config = dict(
    model='image VQ-VAE',
    train_examples=48750,
    encoder_norm='layernorm',
    encoder_parallel_block=False,
    decoder_activation='gelu',
    decoder_widths=[32, 64, 96],
    decoder_block='sep',
    optimizer='adamw',
    beta1=0.9,
    warmup_steps=1240,
)
Rows from block 1 of the decoder, named by matrix and row number. Rows with one number belong to one channel. Each number is 500 + 50 x the weight over its row's rms, rounded and kept within 0 to 999. All counts start at 0. Numbers have three digits each. After the name is the row's rms in percent of the matrix's.
# convs1: first pointwise conv (decoder.mid.1.convs.1.weight, 96x96x1x1), inputs 0-95
# convs3: second pointwise conv (decoder.mid.1.convs.3.weight, 96x96x1x1, transposed), outputs 0-95
convs1.48 097:478570529464493486545460455448464506491564520509452535499484515542469418544433499543533468511495404458483525470578545477473542438541451554476504486514355483483424566543440497559505521470493482426460523480514590371458491472503479517512524394577517443487414505474403540445549595491644465550
convs3.48 068:483454570517520484516464502513531566482447449462497505438429565474518480536548453571538518403559513426490459522564377548513476580432501478502565506552590563451444585573481570432593420569557471578482558480505512563542535573542512567549474510553561552540564472477533437534505514546435542456
convs1.49 104:415425480528466503559485425540535481480541484483574488487497437558519449516493441492470523474519552526597501525462515455434469523501453548578479512451437555391484483510443531517502495528527530468493439601558402516475532462396582434534442556500527455471621488506489612460390394485482583515
convs3.49 098:456573466457565430464519480461561427418486578561539463444518526421482472508537517570446397493491458492544512529495453417559519437456497523493480487503475492472505411548423486505509467448482468520465467450525639479549460497533442453639537520524360487473479509437545543431524590581491530470
convs1.50 103:446443581498483469482480544538465478529590548474483538470571451461510469594467515536539601465531489595563421532489451601477405436463532471526497522451615532461489539524511536605513487498552501535503520463478502521518507461476514475501532607467429468551457572548493600471521650462403489500
convs3.50 119:449608506490586461551474462449523432512513538543520467438534458494476489465541450532577526496502451438498466609570499448460475416540485549461477538413462525453523532564427491429482470512558525469450473527526492440531501577490387364604545473496496524455586467412466457510469469564396498460
convs1.51 107:499460546425474455523488551526452444458475442455579520532477484565444486415499511480495519510511438439427404533521500570524511534394528522539441469459467508482512504504489482553449518473416576461620481515535559500577493455500449544493476617435533369537457515538506386574416566484423466543
convs3.51 095:513553479482505483609530530442470491496622532558536520431584395528474425531567486531529507497567459512606452468548547508521562553476482537439525518451452474579593506525557400520507439537422555546501454544544569491464516441548563521535600514522547405467534526476452462483470553535400529486
convs1.52 119:457462501518504500530536421496471445516455466492507429552438397494457459505438300541510533475475506490479408484484607552522520499513513492536506476431498477479453443473553493441447497503524484463510514540556388548496490484437492507517435431537466327564581561467502597517483518441500493533
convs3.52 089:478563643427525546556482585502449453527455488622485499560485496482542424494527536545500532508472460526494508555498452506491552453373441459501522546561510543486517487531494443479488510472528509433517536460529459467683444403503576550546536529447513523588468525462530477459525542513537443608
convs1.53 113:518511491558512499535561566551452586476530504539476386481478420522449438470565402475445517585549564517492523496556486530479478398472515561436477596488563514483463520512382491506522510521528509491479565562396510503466543404486551469512513505481500612512439460458383574420513484547548542576
convs3.53 075:587551491530523539471519560522542440488434560583491502562427491563429578419517537484560523561500510521461490586484483571511450507501534581492469522597536558469439466605534545431494448437488448455531486464455463549499409503493562484394498461616584519451570455492527552421475492559532436505
convs1.54 102:437533484559427579453432489506525396503381473498502461560552502482520558460563445430519576430509376591422538447473522595547448424452541435575500512447539483432496442501527491460516577464447536500524553481431467486453510517399491469483406469523513501564538535480505413556531498520506528493
convs3.54 112:449455489455502470485594506499546468497516520554537476480549549444413480421509446558582510504560549397569485579503463446601469469494533440455509514525487487562474524584516473512451454528445534539513485496612502433519452511631477433468591520571416427529588524439563519533439511541476588474
convs1.55 111:482550477514466534503501554446516535476566525532547565536542483538561535545546540497587521547536551441530392523471549465579526533442488546462489570437451456466458495452501503488563491497449515493469444488466377481493529479558502485570533504403519429460340531480554587612456529594459568422
convs3.55 075:375534438503447564458548502566517555520542519556459553476541497558498512528540507596582538545573565463519496434479571466588475615516521509409492470498473548595497524468477510504446583493539492560520589546530482513510555413591457392429531431573484495521517488490461446421533556546496508474
convs1.56 107:505406527458518526371478452525513605486599544481507460520496549575427473391433493574514541536462443456548473484553471434502491517497511485545427420473581464501430453470584494510473553529461530519429518565563565598555465459487457535422508536516442551550521525449486543502595582518450456528
convs3.56 116:466519579494521463572563492459489510504468516463526486402547502466457503493486534586405517478499536427516529533508521533544432544484481397436542469499530432428477489543540477571510463435493515564561442483486465429539490646584448493518472479474655518454538454359536542573453481547456482471
convs1.57 104:500512514509500531542499603393476597474532569466441544515476546512522455630543408513390497555486472446519498426491566517438492479477482491492461531542398494458468493502405476430537513526530451531469505526615469449492408458490553581578524533463489411405489541521471561561461512455564525453
convs3.57 098:481590532442498465485532516409476422404430464610446475512534550478578556591541518484415446381590537390482516547545478522445428469438493441526495463451528487470472534468559537438523467491548422444452550490538492507533484510527534528526444411458498515553544549435452480523479586497448430471
convs1.58 100:590539512436466500563595533496471478510435486500512479457598465532547471459480423452545519504452509515551481418531547384563515520476540514586579431488495489465502398488564556566480489520496492453640449561554565496527527488512510510512393542465542476554536586378511471581518465545563513493
convs3.58 152:399478439495614376399521505438567471456524550542510517438551538489471402515468510541514551498562566445488525532540517424542544418525489508503399554483469499429524476551515488523437447525412529518470497522521464462512408478593530415528475475567401481446516532456544383459524507539485490480
convs1.59 096:491507483521454468483515518501553463455612546497514544504465635417532486552396664469528532519509491544544541512451394466579515549402553480496466521487611475559451498472544567507461500505576413561432482480522553405488536487469500529481454517471487518497471484533522445492445552601432507526
convs3.59 090:591476479490552512502471485500500506506581467402546470516510521480482558486474480548472516533593478584523494536517443577438459399478573554482597525540455511464472450424576448493453466478536448463441427522457381489450487608439496581518527527518567502576559475511445451523375408515467494563
convs1.60 104:434468497507516482508492414529483525481442472530486541460502522510594380554531467516585530513475561635554467457551532448422510464492421541461461500484446501510402477487543491532634473466453472474571477464457526531467546486473451475474452529475414571536518443515533608385536581409528489553
convs3.60 109:376491537507474535544491527536504509438512467516449566452491427460534424429523528508650446473413538417544452522439519449495508449402479583500572458481480522487518497546537523506410508506494552492579534541511548466544417560484528504528567501492563490450472414485497626424574505444560438468
convs1.61 098:574520561463457536457452540481472534493563485483481477486478586518492484588442544528428499501439413399563455571506514463493511406514522492557485449489419482493488497437434466468435449507544462520505385448569339396476467452447565516507511522577495466492459535415454568501468584549483478467
convs3.61 102:493507435496548484531512534488513543549579506438528474464484494509473466410424482528475546551343537459545519501495435469518543510478525548501379533468504484459503399514478497523396483453462446471501426485564433526457546503516529493588391522582445610438566504531412411519534470597547513506